python train.py --encoder_arch="mlp_mixer" --encoder_norm="layernorm" --encoder_norm_position="pre" --encoder_parallel_block=false --encoder_inner_norm=false --decoder_blocks_per_level=2 --decoder_attention=false --final_lr_fraction=0
Rows from block 1 of the decoder of a small spectrogram autoencoder, named by matrix and row number. Each number is 128 + 24 x the weight over its row's rms, rounded and kept within 0 to 255. All counts start at 0. Numbers have three digits each.
After each channel's rows are labels from the 100 clips, of 14976, where the channel reaches its highest value: "peak on" is the class under the peak; "responds to" is what is common among them. Only what is clearly more common there than usual is listed. The data: songs of 200 made-up bird species, synthesised, often over outdoor noise. In brackets: how many of the 100.
# conv: 3x3 conv (decoder.mid.1.conv.weight, 192x192x3x3, each kernel summed), inputs 0-95

conv.48:124112148145116128136082121150162135115148152126089114105085109094119140126129081103134147133101123115120066175084130103087150076104197129116137115128135111114124124063139123161096129134113130119097120122155117167144150096119104082127128115148136125128142131149140117115075140120122135076
peak on: downsweep (69)
responds to: downsweep (74); first syllable: downsweep (57)

conv.47:133084086140165165112147136154156132081152127118140121162100117124149147076114130116076159142128091161123128136155147130113136156153126096113141144133130114127127164165096129143133128099136139135106066132149140158130161137164134131164137128103169160064125134140117141151117100136127110149
peak on: harsh note (48); warble (27)
responds to: harsh note (56); warble (45); clipping (27); text has "clipped" (27)

conv.191:117138110093062131089057124151215108133105084110162143121151133137163144144141110159148142110135113127159133134134155107153148130140155141158114107128121129110117096129128123065141125129116129094162126090171142126164147092102104075142105137154105096130122132108162127158141122138148094153
peak on: steady whistle (46); downsweep (34)
responds to: rich in harmonics (69); steady whistle (56); first syllable: steady whistle (43)

conv.126:113114148104076117122081101122138108121135095120147159094132112111146138139128150155136171104156152121126126103183138160144115150125103120130115169133152123148104126185118126053186128135105113102116126102078124125165176125138128159125103146148116140143098055107124114140164110178152124140
peak on: steady whistle (52)
responds to: steady whistle (58); first syllable: steady whistle (43)

conv.170:162092099131137186133099130133139158089160134148134121101118118128113139085147115124085131121136078118141130142156142138133146141108148105137127136139131106132144123135089131136124110122136136137137087143126140168149180112188119136145136127150211159077120119144110160152124124161172124139
peak on: harsh note (34); warble (26)
responds to: warble (47); harsh note (43); first syllable: warble (27)

conv.131:119123139139109112135111108168111124114134158122143166161144103121135149134072123141129157123112110133125102149149106084090097082141130122117103144125134135100101135120092055112111110134131105178143134124135148105116127092108157106155104086164127150117129128132154118108090135144124136083
peak on: downsweep (55)
responds to: pitch: middle (66); downsweep (60); first syllable: downsweep (52)

conv.115:174109114130122213113120130133118138102170134138134102110132116143124119109137137110096131110127100118135124132139123136134162144107118100126134121116113114129113124130101115116150121121133116125122082129132165187144191108197128131108106136124219119095126120132128170170113123170177137125
peak on: harsh note (49)
responds to: harsh note (57); warble (48); first syllable: warble (28); clipping (25)

conv.134:168119114132114177117077146140118135109164135122130100100124123107101142111129087126104125138113110111119108111161129120121138116119133121123081122146121112102146137109103134109084105118152115132117115123117138171128180134195121113133148116134209163094118108139103161152124108144140135118
peak on: harsh note (37)
responds to: harsh note (45); warble (42); clipping (32); text has "clipped" (32)

conv.72:154099092119133205104143131138136116094161106136115130135132116148139119099159158124095135135126083125122125123152132134147160130119122106144128129110120120148129110123096143141141126112133142111111081130121175180153178141181131138115108147130203145090144120132138179190121117173185136125
peak on: harsh note (34); buzz (28)
responds to: harsh note (47); first syllable: buzz (35); clipping (31); text has "clipped" (31)

conv.5:138124125116102133107099112107108135122124139095151147123156098142168100119101104104144100136152116107096143150137091115113126071104125127129166102095083152092111107094121078098079146130139145139119108110139117143125132095136134085146158107131130143119131152113117127116132119155153141088
peak on: downsweep (62)
responds to: rich in harmonics (78); low song (78); downsweep (68); first syllable: downsweep (39)

conv.104:117125140144139131140139107100186156137129078144141144125113158097152142129092116150136161117137138179140088120144165155150120109122112100117072121135141149149151103137090140144159092106124121077135126148102147120155141126123134096104127111112146156133113097108123135165088098148121076122
peak on: steady whistle (40)
responds to: rich in harmonics (84); low song (74); first syllable: steady whistle (35)

conv.6:128118116136158121163143106137119150104167117053124117122145119154153138112124124124133136132133122136137133125088174149120160116135117111114112104175200107152132064135090101137171085113116060140105113126075109150134131117142128149135122112095127113104105120135105148104183166143092084171
peak on: downsweep (63); dip (29)
responds to: downsweep (71); first syllable: downsweep (58); high song (57); first syllable: dip (26)

conv.106:111123134077079119125149140148120125106169132146144147091127133126126074116158090122128134138124108122135169170116146091172160086149133135083152123192123119093136065134146117099137128163161100172146103072120108148161138101144112146138096082131133106108106117132152134123113130147128155125
peak on: downsweep (79)
responds to: downsweep (84); first syllable: downsweep (70); pitch: middle (64)

conv.11:140194196119129153150119126144104125188136153132121149135120133148123134179098127119176148110116190147140157139134132112121142120147117160122131127115138162129121137126177109130136123154129152161126181140132150150114175108147135110135138132129177137178134156145165177139119162130163144115
peak on: downsweep (29)
responds to: high song (50)

conv.55:175099084141135189120124128136127145090159134135131121128120120136133127086147133127090143147134088123143128122145130121138156145130131103150130124148142123134151137139088133129135129106147136130118072126129149180149176130194125144140131140138203157070137125158111158167134108165152152121
peak on: harsh note (60)
responds to: harsh note (64); warble (41); clipping (29); text has "clipped" (29)

conv.62:152112110118112177121113111116112118089155108130112097094129119143116119103145148114098135113102107102131124125136100134129156119093113092141124117101126104145102102120097092117144097111127117103085100112097154166141189099181119125096099136109213144105120101125126170161109090172178124107
peak on: harsh note (42)
responds to: harsh note (58); clipping (51); text has "clipped" (51); warble (40)

conv.186:142196134145136156085175181106144092155121095144131084121120136122126108133175171116116102157123158159160115083113146144181116168135111140126152127111132129098149110168142142118138135139109134111150140111108175126132126163109129190113103132107127079133171124137156110140135107091094162149
peak on: downsweep (47)
responds to: pitch: middle (62); downsweep (58); buzz (45); first syllable: downsweep (39)